A small spectrogram enhancement model, trained from scratch.
Model: log mel input, norm groupnorm, activation mish.
Training: soap at rate 0.0018, 7400 steps.
Data: trained on synthesised sound scenes: up to three everyday sounds over a background, 72.7 epochs.
Rows from block 2, named by matrix and row number. Each number is 128 + 24 x the weight over the matrix's rms, rounded and kept within 0 to 255. All counts start at 0. Numbers have three digits each.
# conv: 3x3 conv (model.enc.2.0.conv.weight, 256x256x3x3), inputs 20-23, a 3x3 kernel for each
conv.60:140093157106130109114100149109136128116131140122153186087088163140149094166156131121095088133140137127116107
conv.61:129156112147098178096105114181137132134092141083151117142112062144163148123127145082120136099150123128131123
conv.62:105093127125084115179117108156180165141113109108127123139148187091158105119101134120101091154113077148161155
conv.63:162113158091164170137126106127145095077131211147147099163137112047123178131137129131133093095180113130156174
conv.64:119106118109085140117139148130100087140140115117135098165108115130135168113115119087114116129117115129138139
conv.65:126113142123140101138118139152107089086146159083147101145171127142160106159125137100050087142130129146122119
conv.66:118082126113153140083134114164104111125128145143131146122111122116161097111117165132126127134103109103111106
conv.67:147120097136139121090139112060152136136057094132143100120134114114123099125170162159163153188116120144140114
conv.68:154202178147103126157114116096118124097073153128119132142117163082127103165133123137108113122141165117130121
conv.69:135125080138100136102129128111109165115146146110134138124175149135097136118114135123101109140150156128134124
conv.70:154134123082121117120137076086113136118108135146154151111064164122105129122166126094128155146087120129102147
conv.71:157129100139134134119112115155156101155133146114149137123131097139146108152160125120136088137105109125118137
conv.72:170111125147085136146100095132078100133087109126081151130104126096123102137127090119089144107144153124132086
conv.73:120159104094138101078159115140167122148089120200156149134139122133152058140116072144126111116153087087110159
conv.74:137139162149166130140112142091141163117136111128103115083086094111124145153157142111106204150134115101101103
conv.75:149118142122105099102118111151084086092115116147128116128141084108129145162154138149137157078109161138111136
conv.76:095113106159144148138116136109128161149076162140056187119202172113155108145149095134144137117140156135138084
conv.77:129122099136111107158134074145155132121104150135130171107127123122116136137151186131085098131085144134136107
conv.78:070122144116102112145130098146130154143087192043138114155111140173109109159146104111134136113137118145134129
conv.79:142115162158148110128085135133165108135130146122130113131135144145130141138103131152109158124124124124107116
conv.80:152085109130120141149114134117158103137108130103124076113080149114149170114095187147118102209116080150135038
conv.81:117127124141112091125122130123143138094131132127100123138173162165109117112146138154143122116108165108115141
conv.82:106146141106151135137073167147117097120164149114150132155107121126127170152158087119149115101151144121122110
conv.83:152150093120119111112090146152145185144141127111135088097116156148139154112100131171089131111129069101139123
conv.84:121127153084110127155166169088119128120134113122128140147117140122116135132132150117137115129165120132123119
conv.85:112138103155117114163109127111145184117114113111136167061128138144159102158132116127144127138133127136123115
conv.86:110113091132148131123142149119082109136109120146115105094141154122109104120145108130120096118118130168132121
conv.87:139097112155126114176160136121104090132114084132127144117121121171144148145120105080080085129163139147140163
conv.88:165115134150129127163113104119127073132098129138137143093105136126106177132114157102107168108145121107165120
conv.89:160136086129156124138138178148103089138088070124122165092122103149123163130083132153102143137117148136134134
conv.90:107167140139129163141155143141160113153091109145152141055129155166126109123135117163139141095136140129089102
conv.91:114134136163113116108086143118113186102124075097130128129158095102109128119101149130142109140109114140148145
conv.92:120111135138124108085139125113076089088141143117094165094117114154169159128091091118113118107109143154137133
conv.93:110131145133143140098133161104139115155138135117114151169106184134145135155118149130118154140120123142095115
conv.94:148116180119137107130126115095114134121127110091138102187109135131167174114137164138162129158119135139112112
conv.95:113111156124165116126063122151133143111081120134133120147101105084128173135106142088115107139163155158122154
conv.96:088127165122117092147137108147107086137123112127133153142101124080126144125117134146119133110124127166147162
conv.97:138102130130105132135162133111105151101068121129098068121080098137147114116139126123127133141155140122114149
conv.98:139119098117117098115088113098098159156135117139139122133113124104107111135117142120110132090089099171118132
conv.99:120111155125137103144089086115126139102112128112142147107106118151143142140151072122118103127108056138124120
conv.100:101106147150070154108136172098127121131122120157117105097159155171114133133127093119123117078144126149137116
conv.101:124073134123095176125142130144128118140111097076124125113158158162116126093115119106115071116126133113149146
conv.102:134098188126140109133162109124126167086114064146145125148114157113075122153177145112112087111122121152100146
conv.103:155101097123124126131114134129122116085126123132147142084116159113108098108142145104147146127130147121145127
conv.104:096123093113127111136106124160120117145147153096110151135123120132158071102108150111107133145126114132132165
conv.105:125114151103139138131130094162166177123129113131111086135135140157139141161103094059110122118154145096115153
conv.106:145145123161178123135166103107149145078101116124112134135111104114127111168102089099148144110114121113130118
conv.107:136090104123103127108136123123140119165172096150122113099087107164127142168129136155120095140142111196186102
conv.108:141141102141100129182127115121114118143137151094092130130151125116132136116127116114134145150119112128086107
conv.109:114101136111131120153139106141133149158104119089092129092104152171107136108133125128119070130106151103148151
conv.110:152136167135105115088121111125130160169086157175119122136134097096097121161150121078127129166116111072151104
conv.111:130127131141117129111115113150107134088107147098109117161203157151129126111098118090132140143131135159126172
conv.112:222123037165100066131117136088093151124097123129079131117149113111129120128110106130099158135107159132106085
conv.113:128134129101122101147123129115158146161168184143091105144130126110152082088116148130128113085139157165122152
conv.114:144154155163125156128111140098130116101101116133107113130137100122165149096096161132100134137122127149119104
conv.115:083114135138126133122101119127088092105109142165097100153125100124169090111122150145094135102116122100133115
conv.116:141130151166117104176128110145134053048146151148082180103079163140118133166144136137142145115133178136128102
conv.117:130114150098109126132128140118075108107112116118123140174131174103167091147081109106132123109124131128104141
conv.118:114102131144129138142131153137124123132121120109127114150156133139171114101093108125093142139147127140121130
conv.119:133107080113132147129107147141121094140127168132115120112097171126169096146154116173126153100126087149151134
conv.120:099134154147170140116158141162058112140144151121054157075149151163058115199071172122096150134126158145082176
conv.121:136168177089142132119080133160110098124159171136115103145133152157150130093155127103145148121148142143107109
conv.122:099103169082111115107111099127132112168147109141109096091132152088144110097137156137141133089123077095100140
conv.123:127137180120132084118130124134132157125139158134163081117115120146105107133092120128106136124107154110125102
conv.124:119087119159116095086118163142145105103133100169146120064148193126188138140116121128129144139134115112140129
conv.125:136117158134107108120103138128155139144132114139091115102101125100107142144134143119094081127100119142078122
conv.126:133144136124152161154107109135133164126130130113115118132107102118137115131129144164105089162160085120115100
conv.127:166104148111075116153108061092111111105133135126138132147115171086150117126093130108160180181134176094121104
conv.128:111122156110135167138099104135065122142150147116110095154144148151138138103144138119168179127103116132143131
conv.129:164117101149150113136113114136095139117135173130149132116123076155155137125118115129079148115118114126142110
conv.130:099078184092093139130144113140148124081138140145148105119124158132105146156170151140123123119130139155116077
conv.131:118125128105119085117121202141093132132125087163156099094134133136121123154146112161120125113121153118132116
conv.132:138136105137119077123116126115138102124169143108131150125132149120130097114115105106124116115138136145111140
conv.133:112126108119120102146139063149189103135114151104113150092092129164170128109164098094135119127120138094129088
conv.134:150134118110130139107062135153139147103171123139145135168157158129125175117129123127135143076114124145145129
conv.135:159129120172185125157208116128097120123127130136121102153138110148161131103179142144161119135159121146110086
conv.136:105118096130093106122124107114118126142130114139126132107102126122123126151105091105123148125133133114128144
conv.137:120087108111125145110179142107140125171133143102139089127133149142120144135117114125144136108139141131158112
conv.138:121120106148178144130096114104091080122132122099103103087140116151122068172146163123150159158128140166158118
conv.139:175134145122163124106125129139134122078103121119143121142153140122150141158099145130143095109141166125102102
conv.140:159119111156077152157073187093113104123149106111156089130082113121101146147064178129142114155133086118137124
conv.141:151162125125159140089105111135121157124133156158145119149135116085147113139136141167161161123116089139116139
conv.142:143146154132122085117146120115107134080113125110101110107121142143137128123146139129126131162135147115137141
conv.143:119123145170144122138137153135091095164121090113129122077113096158108146128122135131149136115148133124104133
conv.144:145099161137101115133138145121123127103112124094115119149150144129132133120101152127100063143125137148116130
conv.145:104106130153110083125154124153127087079071137135201127134103124136131126138178143113097092120175155087071119
conv.146:118133142121098095169159105106081108084069112103105134139155115146130114137148118148116180122131151151149133
conv.147:123127146117148117178106156083074096107120106130141167141162170087122121089090132126113128131153197117143116
conv.148:124120188140137135120140063131153143106109135117131136109116158126161146116078099129119112130155097108122121
conv.149:121112176160132126141134103121137120107120148101158159090162128167120112099159129161110107130119115112140145
conv.150:140130131131133130169130113122138132125159126145136122153130160106167127141163114116140135110122104136137122
conv.151:143118119140095145123127157104114131169091099147125131085165128130152110108144142112143102123093077143100141
conv.152:127141114102136127130119102115147094162160153120142088172127145067088125142150113140124158116147100082116143
conv.153:145097101118100127117124132121105136152105117108133149100132197127129098134149132128099109141096135122075130
conv.154:115094126121137085076104141159130086111115132112132103141133167132108148077136084074079112139141137141142181
conv.155:109114091183155171115121088100158141180158165153138112130140152152149127132109116125135154154107098087113091
conv.156:098103123116159111143153110116111101130170164117137132173132165099137156133157155098064090156090138111106133
conv.157:152097116130142109101107168093100150126151097128115099164137110137164125122115159127115120104138170147137132
conv.158:155081126151160129149148152146119125110131140137111147128131118155135127107134165142173140097120137144117130
conv.159:140116099079136147131132115155119155118076133107111122097127118172111117157115104102143135095104097141094132
conv.160:171105117140121129129175097163132155140125113135113121121147119094132092122168133147138166147152110099088134
conv.161:123161153136119139083146159177113108139171147144112123106133132129139149132126112137143093142118126127089101
conv.162:126126169074102111157107103174126102146165151112141112082103094123117155142148092116142153166103050105116120
conv.163:098131148104102124100106136157149144132098171126124146118137079122157142129155115152104120152128148115170116
conv.164:150108119115153140122120142125166145123144090144160128149143129136127132157136124130167169144124141149130108
conv.165:128096119112112091199111163137135108161121144145089166131080147118132145141156164141139082072147136116119177
conv.166:085095148191155143155135055107124127131127127102109111123116107150150133100125117132145159130124100202107148
conv.167:135172162144122123116131143184162126091105096152107094145151181087085077106082158092121101110140092112122131
conv.168:162141149144129149131143117158132122159126188128134119108147126162163102141122143160128114133114108150141115
conv.169:107115145155084147127120133125094135103107116098112137138144138096120092165166123109152169126141124102108147
conv.170:151126098119136116159169124120107115111118144125102102144092083128120139112171189138115119156082145085165168
conv.171:139162054122103122158062159134155183146141111103139133131192110154094120155066158144124141098109140118130173
conv.172:076112087152121154102096100100103112135143167123143144116116159120150101149135129126084123110147154127121123
conv.173:114135134114106135146140118149154096084130164103117135140178142120122120088117169166119155126159115126130113
conv.174:172143087148110068154114115089137170077125203074129144101108102108124160145123166136143118105158136084111130
conv.175:070109135100142163165136138162140126154113098139103129150132105132142104159133116121084156115135152111134140
conv.176:123179110178114138125093141130106066133133120091113167145133092114131140122152132121099121133120130103134098
conv.177:109122079078156118059155104136151078114099069141125099122114168118119137117080110109125082135107120162153163
conv.178:163160136139122121081106144152117136140141118126105147183155108145122103165166117099120125099110127165114159
conv.179:124125124132103146128113137137150160116104119129104063114144133128106150164103108141124167112146124102066098
conv.180:136151125185124145131096128125135117139112121115119173123160128105091122141095095131155145134109109152103136
conv.181:106119092122125097100142113173153174156142085118122134093143172130108132117138125125114163139151106139099135
conv.182:104117143102121137133105118180119115108176088132065141127105159121164162152118145169140112131150177111107168
conv.183:159120118143100120126108160125087127118111095139101154151110111106138138159118111140114139092105142130089099
conv.184:096121124119133114142129088111129164120115132132142103143147156110157146124146138127161139118174131161118111
conv.185:113071108098120094103128088142135141113141125108114128115139115102104132115150126134131119122157116145161137
conv.186:147142116109117125135160158117135152114103108146128172127117140104104120111142117115129135157135117151155140
conv.187:103128140123129088152097153106105098121146104155124140129124114098135112149122137098089112144108176155114134
conv.188:129168141152105119144106104152176169133100118133173145166107059079139129115156141192136128059122176126129130
conv.189:156154134089130125119107111157173178097130115145114156168167127151125122125116119111101149135133132151118109
conv.190:129105108112100124141157163123113124111122130139162091142109128147128159106116128134120071089137128157124130
conv.191:106128119145143101127158096089166173090122139123160169106127188154100106134147162098164122147096167147119144
conv.192:121141141106069124171151112120138135054080160141113108102058150096146154092138143113139135088157156150139141
conv.193:100160128123123112132130111103154152090113115164134110130148160145160093133133131100079132076094111129128106
conv.194:120115084132134157122116106121145137122110113057143153164140150116130137123120124098119132112128118109112103
conv.195:147104083134112113163136094113140080133111140136125096127139109145152177108130091117086125131127143119110147
conv.196:106098107117137149086059137158065116115125120139177160136101139116122153196118089122096140112117141152126091
conv.197:147111083128141087154104114137129135101144150110111113160127129110173161133134124154122112133116131147164098
conv.198:124114144104126110111121125093131157155115154077122160141104103127126128124129098137143122149127125118114158
conv.199:122140138122092122142123098133133121102120154100117141118149119118124158121162107093115092141102168133104127
conv.200:111160086180114101147123171140109078118152118130169089126160092072183197109167142114133159086154222155156079
conv.201:106140129120104120115110119152104093122111116141140123093142117157155167151138145139116114115110168108121124
conv.202:160163124111113160085125098108131106130119123118096079148168108131117130127158142112132136161114073126122140
conv.203:123129140169163104148099143127132187113133111147106120100132137138124153153108121144147151145145119084104123
conv.204:151122155135113153126112093152149150124129134175162119149135127134092118092145130105138103162143177163116122
conv.205:103088120120123086087140118101158114113111165125135130133088120121110147137164063140118172107146144136140082
conv.206:180103133140119150136115125130152149131143130122126133144067118067076126162141197114132097179116096107106108
conv.207:131143096137119112212066137092190125090158107144133189162103111069139148111210144141132155124102146104142104